Weights of a small audio frame classifier: log mel input.
Rows from block 2 of a small audio frame classifier, named by matrix and row number. Rows with one number belong to one neuron. Each number is 128 + 24 x the weight over its row's rms, rounded and kept within 0 to 255. All counts start at 0. Numbers have three digits each.
After each neuron's rows are labels from the 100 clips, of 14848, where the neuron reaches its largest size: "peak on" is the class under the peak; "top examples" is what is common among them. Only what is clearly more common there than usual is listed. The data: songs of 200 made-up bird species, synthesised, often over outdoor noise. In brackets: how many of the 100.
# gate: first MLP gate (model.blocks.2.ff1.gate.weight, 416x160), inputs 120-159
# fc1: first MLP up (model.blocks.2.ff1.fc1.weight, 416x160), inputs 120-159
# fc2: first MLP down (model.blocks.2.ff1.fc2.weight, 160x416, transposed), outputs 120-159

gate.156:100132113101073147136179117181160147166155145151087123124130123127117094142163125142147144131116109119118118120137112116
fc1.156:103110145092123124131130155122114105123135168124119135140120102106096136105138133132131107107132102109143115144145134123
fc2.156:124142114122161121117143144074091143090126104111111128120145113115151118097132126101121147149117122122162091138136097125
peak on: no call (100)
top examples: quiet level (61); harsh note (48); first syllable: buzz (33)

gate.225:070130150131095154085146088141128138155117129128109116112116124129096113132103091108137121129116098138104112126148145140
fc1.225:149085127109142136095135161127173098127150131120140105122115107159118129128103143144087130112104094142140120093141090109
fc2.225:101106190109138149108163106160101157082131130121108131161158121169133142130142096109132146137099099093121089084125127161
peak on: downsweep (26); warble (25)
top examples: high song (100); downsweep (64); first syllable: downsweep (63)

gate.259:129190077126105112082098143133119139109123144133167127115082101112127107085143102110137157117095142119119090160118098104
fc1.259:144122108078110145119113154109104129109167174149128125124143103112163158116096143134124133101118114111161070142120108140
fc2.259:124139110135105114129128137123166161120151099120137120080112116158129113103105108097146151153114148168131128142140165110
peak on: dip (37); warble (34)
top examples: low song (98); dip (51); warble (48); first syllable: warble (44)

gate.192:158095134114070116132134121096129142136092125089145106056130136119153128151137146098166133145104142160107085132118119142
fc1.192:128110112163108163126132146130156155158111094197094116166129107096132081117107125150118094126132110141145102122132099117
fc2.192:152129107110151100121146138130138130132129110126122077133119163116121125143144119162115099139116158084192160095083125103
peak on: dip (25)
top examples: high song (86); first syllable: harsh note (45); first syllable: dip (42)

gate.308:088140144156124102150114137146139103137137129167092120180155130129130159100190099118134083095130088140093143148178152150
fc1.308:127136144123145102119111164142151106101120083086135102130151092117113148125159145116121172131123111102148093125105092101
fc2.308:090131172120125106167144136126136099123140184146144140138138126142147092112127101117134149139151128157171141106114157148
peak on: buzz (62)
top examples: low song (98); steady whistle (67); buzz (62); first syllable: steady whistle (58)

gate.85:167121129110126186098145112117121127105142114102152126131130145081104156135118093144099095136107135134120154139157082121
fc1.85:150090102160105099118099167124130128142146110142093086157112109113129124150157136103118150141104119123163130111111149162
fc2.85:142126149095133158097127129120091099122076109143136148099146121116095125149156131178167176171121173130162083109105107095
peak on: upsweep (36); arch (32)
top examples: first syllable: upsweep (32); first syllable: arch (26)

gate.267:164076140128118121124118110139125147145119133108136188124109096120118104147143111089154133132111131106099107150132142125
fc1.267:114107108117097107122145151122122136147121128125140106161168097145153147143140109074126153150097154110138130134145128122
fc2.267:132134158169109130137154137165148109124156105133115158126127095171118122114125128083127134126094164119089133110127129124
peak on: downsweep (34); buzz (32)
top examples: pitch: middle (72); buzz (46)

gate.336:134128132108130154146082132102107121122101109135116154138149044117110138109133144107103124128123149117105114113124141163
fc1.336:117127085126127120110149118099119121156129131143150149107129119158140147181194084132158123137122102114154166123108148165
fc2.336:080136121145131127145120158129111092113098128158141109128117132128085186149065157136115132146185122141131130144094156139
peak on: downsweep (61)
top examples: downsweep (71); first syllable: downsweep (51)

gate.199:086132160143143140121130132124139093142156125141145114152155142131145147167134106120121131140108123145137156157124134105
fc1.199:097115151125156108065101112144127138150166083152103129126097143107099089124093099147139127130140122137112162076115087135
fc2.199:147132126119139146075128128168121099116139159108088103124169103150105132166075131121117110167161103116133102119146148122
peak on: harsh note (37)
top examples: harsh note (42); click (35); first syllable: harsh note (31)

gate.411:092115087157135158169107138077131160133137139156124160057130116101155115121150121100140149131116145158110118115178176118
fc1.411:177134117131122093156107138136093137138123097124129088160115120135125129101135133131148108131116181112148124136121113062
fc2.411:135113108122101127141127108130157102097136119106107144113122120110146148110130122146149116127107151199150146135122151127
peak on: buzz (90)
top examples: buzz (90); first syllable: buzz (88); pitch: middle (84)

gate.58:109129130134150090134154121110165111117102103151119140117165136099107102143136100148101088111107133133112125119116097147
fc1.58:112110148130131118164127129144164128097112145125157121151127154130151112135138122165068108103124159131094133082151099097
fc2.58:132166152114125139117114152172175123107164136165116131127108132122128113198102131129141104132154130125081103114128134121
peak on: warble (70)
top examples: warble (83); harsh note (45); first syllable: warble (43)

gate.16:196100118117107116130137114103132134153126129149112109105126152130117127100087106147143161124152144136135113145133129143
fc1.16:132164117112127121124073124111144137140115143162096120124085107146132133166123126166146122127135136144158141154115092120
fc2.16:116128127116142095098130143138086112169131119159081136135134106127137141189165131135146115128160147108153141160173091159
peak on: dip (26)
top examples: low song (79)

gate.406:110125151120120122134145125118144094073111168166122112151120128149118114075096094093124154106145135083131167173144149119
fc1.406:112080086116224134125128106136134124105124153123144156148106145129151146134193157129144124133124112117092117125137119125
fc2.406:110157133152167127125099117127125162135091136131136148128147143098147127159094146149141100134131123138105111158100163096
peak on: steady whistle (89)
top examples: steady whistle (99); first syllable: steady whistle (68); warble (40)

gate.380:157110161103122121152125113122164123146078134133124143082139118152126105107110139125141131150182101081123122142113170136
fc1.380:140118131140148132145098141145149116191155131095098108132132157128110142135103140094171151154167171152138109091113091087
fc2.380:140114193133141128147087144119105101175121096142105114100149162111157104114135132109179114117132162141099137101134132107
peak on: downsweep (81)
top examples: downsweep (85); high song (78); first syllable: downsweep (48)

gate.79:114102115142107123080112124171095114132138156167131105123127151128102114141125151140096140167098145158121119121096124167
fc1.79:105136147114150098113107132128135133146151107093134128152142098177112092100109122149136111160128141088142126106125118174
fc2.79:118136121076124154144147158128126164107118139100122150090156143157121093129147132133082151146144099136168128108078133122
peak on: buzz (65); warble (26)
top examples: low song (92); buzz (69); rich in harmonics (68); first syllable: steady whistle (57)

gate.371:136102146114140120113151093138146112156143149179103152143139064130131094087117112165122145167108122131104137140140173183
fc1.371:132097151125138195121118093127137111173122110159108108095128097125097058101104118145123139121107106117153112124079114187
fc2.371:085113134137181149140083140060160154130128137175147131138131101114153126115148138095129155133142160084133149144130152133
peak on: dip (49); downsweep (37)
top examples: pitch: middle (63); dip (53); first syllable: dip (36)

gate.244:138126162130145130139164194124120121116146123136105070117094122136094166197118141130130133114117117124126107114150124182
fc1.244:138160158116108099098133193106176170104135125103149100140139095149114121151132104134135101123145123130107156106122165161
fc2.244:137104127140165095082123176093129116151132126116139114149134096195139167110120117110125129137131114108065112119127142191
peak on: steady whistle (48)
top examples: steady whistle (68); first syllable: steady whistle (57)

gate.21:176121153127156118100105109156114136092130129125131157150136145154118118087146137132124111120171135144120156104084134126
fc1.21:108108110128131117148136145136155094122140114131105070077093132135102151173156146109143116099086159136126100120132118136
fc2.21:151119102139101079157111094116152107072130107097133114126163081162133146127143134154099115160114137115136144160116145146
peak on: arch (43)
top examples: reverberation (83); text has "room" (83); text has "reverberant" (83); pitch: middle (70)

gate.305:152110145118121088112168132140080118128117122190125109149111124143103158133156110149104129142132094137106148146110081125
fc1.305:165122172120130136124132093135163145136175103145126104122107134155185094146120122157107170120166149083089140164177157117
fc2.305:118165118115108103105121116092134140144116065116115098139104112115088076119136124134145107117100138126130113159086089143
peak on: harsh note (59)
top examples: harsh note (70); rich in harmonics (60); high song (54)

gate.278:142104140130080154105119136125115183089115150069108148148123133124060124122121090099138126155136113134152122107128136077
fc1.278:119117109116174087108101156118104129103123103138139112128140123160145121118114140110137108151101108132110118150096149113
fc2.278:088114166146122135155098145136107143126130162151062127109155131088134112139122148126175121154077114095120096144085150065
peak on: buzz (36)
top examples: pitch: middle (71); click (40); buzz (38); first syllable: buzz (38)

gate.124:137132120106126103135145127127097110092088104094102096095106107138131116098131146159071162119123087126116098139127113140
fc1.124:098159131113175130115155135121108099142136158128135136123133172121118154123148155092135143173159129094152154102124172165
fc2.124:101115126140126101097127115137142132121099105129119133154136112121158133121130101101125160111130117106103153087078121153
peak on: dip (79)
top examples: low song (91); dip (79); first syllable: dip (75)

gate.233:110143109136172158078092156114101122134103127144119096105163106128151129141149149117156124096129120126146141144145173078
fc1.233:117075134133160155151117178108099148174136067122116132085118154158160136117118120085107135146129094117078120128150115152
fc2.233:096131103143121131116129113144082111152162124190107102116152131126112150136155098097145154122095132109104082104146094152
peak on: harsh note (30)
top examples: high song (86); reverberation (74); text has "reverberant" (74); text has "room" (74)

gate.148:103146100161095107090128131154164154107131115156096127123126131166141165089115128159131143084166148121106142102147184086
fc1.148:121120157087143095160128096165137096121078121153137118141158117060082121179129144136151108136089099158142120086079090186
fc2.148:118087113119135095133097147148090144140093138140129103152195117099178113139131134134119106135141169105154080112103100121
peak on: buzz (62)
top examples: low song (78); buzz (64); first syllable: buzz (59); dip (52)

gate.101:109137160136153137119147121113165084147134114169107149109109079107142107126154172152121162086153109172097084087132137167
fc1.101:130154128137132090119135127164088125117135112145139121153143128110132128128128097112142127146119142122128158143130116129
fc2.101:122168115148116098105171119113116124137100150151152136163153150133175155122105144123132152130096083112183151134140158140
peak on: dip (55)
top examples: dip (64); warble (42); first syllable: dip (42)

gate.370:148090083162135120113138149109168127112156120092130094106117137143106143109113070132122103154129118115127140084119115150
fc1.370:128103114165112128131105125140159104139088118101096128159084131127133143145122148147156156107090145132161123203128118125
fc2.370:116079109138108124132131103180148124139114140100150118118108117146124142125115107128081138125097114157134151110116138115
peak on: harsh note (98)
top examples: harsh note (100); first syllable: harsh note (55); warble (43)

gate.190:153120126071122191149137148174140119129140180122118109102117107142113110113135163125106138115140113153118153175119170117
fc1.190:135160125128096156103114083141145137121091120104181159156127135148134109186150137157189125109138156122152141101160142129
fc2.190:161120166171145143068129110130099085123120137138130183107155143142152162175128178141143108163106127105124114158099092163
peak on: buzz (32)
top examples: buzz (47); first syllable: buzz (35)

gate.121:116119160092114124187148133125177139117138118142121108167129123134131174113147082128148113122155111074126075149165141129
fc1.121:087135128122115094116131121134150157107150129143132114131133078134137111160134120143125097136140108111141130168130116156
fc2.121:086141159112132147108148149125080117178186125131103135101176105114131141103131117100133102113105112086117108140137130138
peak on: steady whistle (86)
top examples: low song (100); steady whistle (92); first syllable: steady whistle (56)

gate.37:113129126148176182107142112133073135134120100128124128117129138134125164156115108115129100144136110101145108139164107113
fc1.37:088111129111138141151133119152100117138122095121115134112153119135154117138115178148147172111127105158105125128116112133
fc2.37:087128104132160142175159117130161076097122084171118132136130143138133117134112105137130081159127138145108101115107165135
peak on: harsh note (90)
top examples: harsh note (90); first syllable: warble (83)

gate.141:127113133153161134138121150131161156084148165143138173157173107130077097117157108181101121123107112089122101111114110096
fc1.141:120127143135121129141093115100147090122095124152072108119144136141092148108109151111168164113142073140143105138121092130
fc2.141:134129125103130107144134161077137179145161129159140125147089180110095151121143117103128132177123148139138136119135160146
peak on: dip (33); downsweep (32)
top examples: dip (41); first syllable: downsweep (38)

gate.414:171159155106106158131117076136106112151132148100141121146133110119159105159126102108111165129173114123129124139130103134
fc1.414:118167123146131131153117074068125137097154152135151131135156142160141114133123129130109147126089101097133129144130125128
fc2.414:155149136114166140144109166162144147125107117112119116137152093124166135146137121111213096125131129146139136138148124151
peak on: harsh note (99)
top examples: harsh note (100); first syllable: harsh note (67)

gate.98:137162150124107137146075155125123136084148109116155112105125104128122143087103110082143138129118125114113116114126106147
fc1.98:152148108102109128119132108103138123127130132105110117123137146132110124143113113148082099094101107142144085148132149121
fc2.98:154128089140119103145082092136087109132120125087110159146147095131104144138088132122116150126141115130141121132090127142
peak on: downsweep (51); dip (37)
top examples: downsweep (67); dip (37); first syllable: dip (26)

gate.94:118114115142171145108107107125135167160132139156122097115118176121133139146159120106139184106116110106112096142128098149
fc1.94:107135112107153136094148093155134133134161139166142118123113112115132131137140143140137146075127095115142126178101110156
fc2.94:142127126124164140148128126120172151155098090155109114116137117140116130093156092125127146124142104126105135134104160108
peak on: harsh note (88)
top examples: harsh note (89); first syllable: harsh note (56)

gate.68:132128116158135155153109121160135130094118142158086161070096103142124130095151095142119105127171101106135107103151114122
fc1.68:106140201137147139129108129114124177141136135121101104196153143153139163131135153149119156208093141178122137117103084160
fc2.68:095129147132110132123180118106095155153121088122141102137131177116143135124142113123121145153116106167066099107140139136
peak on: warble (85)
top examples: warble (85); pitch: middle (81); fast repeats (60); first syllable: dip (32)

gate.366:117100121110103148115184145144102150141098092121101149123150138091132105094128076153096123108149100132111113166148169153
fc1.366:168104098136114126125128180105145124119121143127142091130149133132137113146070116147151150143105138131152145125128152116
fc2.366:158126168150130131152140126130130141137134166124091114130156105178074112120138152182121129172163145123108117159128147141
peak on: arch (48)
top examples: high song (71); arch (54); warble (46)

gate.230:123193120108126142163139112104155066074120107088152172118149126128120103153132145114146135166110127148133124121122123125
fc1.230:095114097135152144139148115109125119134129151115167126148148134145118097143107135128154105103145127151090110069116103143
fc2.230:126152137126140143135112125152176179113118139132146101120165121160120103122128118132178125104101153122131149142139122164
peak on: harsh note (100)
top examples: harsh note (100); first syllable: harsh note (84)

gate.78:124152126138179116135120178123058136111092128144140135183110129146135112141151163121157095113124130141091121158120132124
fc1.78:173139126095126124179141171115160137133175131133167125125145138145113116125097109123114135130129160095120185145144154095
fc2.78:142114129121113095127145106119123094149123098147119138130106150106116167159112130118081146089137106111155117137104159123
peak on: warble (53); buzz (33)
top examples: rich in harmonics (76); buzz (58); high song (58); warble (54)

gate.403:136156081122125133114107082138150156146117152137074103130088123183113145136114110073152157144088118096138109117172130151
fc1.403:111103163135166127089147147147136167127115124139129113109113168116163163138116156096124078134127162150124075085076091109
fc2.403:138092113145141124113118120122130141088103141130123095143145082149099118149099115151142142117124075079105105111080134112
peak on: arch (48)
top examples: reverberation (93); text has "room" (93); text has "reverberant" (93); low song (77)

gate.39:121123142158087139141081138163105135110135090138106105099130173121115135087085122095165176116183123138108139113136091106
fc1.39:112153081134149097093160102117140123140109109158112133164103144156113090117125192133144120113170130129097150161117162143
fc2.39:145142110132139100126165106134088130111120096109124153114113101117120151147123127134090149102128116143084103110158182168
peak on: no call (99)
top examples: first syllable: upsweep (33)

gate.99:178121114146059143147135145119137159086102116106117135104142151120166142092127101120109126130139130144104128189092144122
fc1.99:130111128112103125090111159146154107147109105135081116132123135145118128131120107157104115070141140104118130180141142115
fc2.99:130171165133099105139133136135154161118103140140139122151130101104092144097122147111125151155090150104192160097127157170
peak on: harsh note (93)
top examples: harsh note (94); first syllable: harsh note (67); rich in harmonics (61); clipping (27)

gate.214:130175188151113098122130098116119149142164104057106150135134090114151142124122140142168135134120126134125132130121105152
fc1.214:145172161183092131153118102157105083127144165101129135134175158095142097156118126127140149160119161087105137132120085175
fc2.214:180145140109116125149141112121097147144088098098154128114068109159136110138141136124136143156113142144103126134129160179
peak on: downsweep (97)
top examples: high song (100); downsweep (97); arch (87)

gate.166:152201155182104131125108118093168133110120091133109141121126140151099111098126152112166136109135157134120094144160109138
fc1.166:151120170136088105167143101140122090103119147147157124145103138156131156150139117128133157176145188159099164138078117127
fc2.166:136157171103110130113164145133124144128131116120177127116156153133136156136101110130116093110097124132135149134107157119
peak on: downsweep (58); dip (35)
top examples: downsweep (80); dip (48)

gate.285:118155126163132131107128106125138116148160137139131127122143118142159116136107139126113115110180112128088157130156174135
fc1.285:110095091089119090131111092155120173158120156104062116125151113098106150143131144105111140079141153103119128134119177147
fc2.285:139140099163100137134102112142079146165092088132119134122119100125121157118162136118115104125129115104135171142158160124
peak on: harsh note (100)
top examples: harsh note (100); rich in harmonics (83); first syllable: harsh note (60)

gate.270:151146148083125108083133156163082124142087098145121138100120133138120127147167127101098149118107142138116154142176099158
fc1.270:160107089101145111108169121111118119121090094140115106086138146141154134137154101082143167145113178140131154120118133110
fc2.270:136120094127142109141118104140115093123127105106145153147100122127147179136130125077167140147160196143132150087130174108
peak on: no call (100)
top examples: click (81); reverberation (72); text has "reverberant" (72); text has "room" (72)

gate.349:130132150118106183157152160132134125125145139113105086116133134154092105135156148109125134141078150122157175102101135153
fc1.349:127173093090146115158154117167091115130108107126110077070123090151152126111136122115132133131150143146146092108115123120
fc2.349:072120099117123122122114152111128110105147075118095187136112113144138107153118120122152180078113101132123148121124111109
peak on: downsweep (41); buzz (30)
top examples: pitch: middle (62); first syllable: downsweep (40); first syllable: buzz (30)

gate.360:163107154170106164140142150148144116118109101148155104131124148142125126158157165126122144133116120160099167108116107175
fc1.360:122146157125132130099197129189141126102115097148143110116166102143147120096090073106112138123156118144111111153151155120
fc2.360:134162111096141157110146079142118144126093106129159123150131121107099104112103101168116119130159109136117137097143167095
peak on: downsweep (82)
top examples: downsweep (92); reverberation (84); first syllable: downsweep (75); high song (74)

gate.347:113110115133111092131081130131113161111144144121142124137118140175101110103102175144155163142095121161108173122148090135
fc1.347:134172095124163137148137111111141096115129095128154113092130133122126159128161130129122103176134095165139105143090120167
fc2.347:086128101102126123094146105123137115116123133107146131105162104099153158091167148109078120112070082124132080129142140150
peak on: dip (56); upsweep (28)
top examples: dip (61); upsweep (45); first syllable: upsweep (39); first syllable: dip (38)

gate.4:191132140110117139173140107106154126153088156125126161125153163194105133143142142136143125167175143135108154155169118125
fc1.4:141138123158116120122080098157111141132148119150136123129159119137114137130176131092150110149084106122091157140123140134
fc2.4:187113134078115181073118118144102122147138142111167125176124124102134137126147095111188110137153099116114105118144124124
peak on: buzz (66)
top examples: reverberation (81); text has "reverberant" (81); buzz (68); first syllable: buzz (67)

gate.248:053131126123146116094138139130100167119140119136131123136129094163110128117175097083134089165213156140169128128094130120
fc1.248:150118077123125143127127135098086108152138136096129117094114101080179146112125150182111170087117142146152121090109131182
fc2.248:134117123136113095126103110122125116111123117126174130111111137138161147167144153165095079143105133137175163139101131108
peak on: upsweep (45)
top examples: high song (65); upsweep (53); crickets (33); first syllable: click (25)

gate.129:114136134125173193121125088167120141181120123117105151155137122162115122156152151176140108120142157159097118160121110148
fc1.129:118104119114126164122123111134133120118133141111123139142147123141134127124127178134153146146128146098082075145147114154
fc2.129:082103132176163164122133105140125112104114135136108153148133100156098110087153069105135161116137101164110098115098160176
peak on: harsh note (79)
top examples: high song (99); harsh note (79); first syllable: warble (64)

gate.155:121159142095187088157121102100080133161101153115133123115101106105117157142145112136152066125175104094159116092116182134
fc1.155:145118124106132093118121098125087151147122135156119100164105128157151152119112130115157120105125106152151142112137183096
fc2.155:133140078134106129160109147125132161139113134099089145122140091126097139160117120088142123140108146151117133133129094113
peak on: dip (52); upsweep (46)
top examples: upsweep (87); pitch: low (76); first syllable: upsweep (75); dip (52)

gate.351:184110159166142124089133128181173145151103155165104119131142113128150120104172085116091134164148101122116117087105145156
fc1.351:093167148123148120091137127183138157134166151129130128095139130143124127105175085168146099150121177127134139089133131123
fc2.351:158175128108166101165144132140102144134099109152113082126100090136091128131152138078107105094157147139108146100151092136
peak on: no call (99)
top examples: text has "over" (97); stream (50); crickets (39); clipping (25)

gate.97:140159089115152154125157114122122135105145177137145086117156126100154148141117127121117143134117158113108124144091109171
fc1.97:136125155138129148157129121127096140130183137138118079129110111149113095140117142140081126130100149095117130156124092143
fc2.97:113154115121125152154138113144099101156102123097069147134148086134114135134119123102108151147094147085128139199144125160
peak on: steady whistle (85)
top examples: steady whistle (97); first syllable: steady whistle (94); pitch: high (77)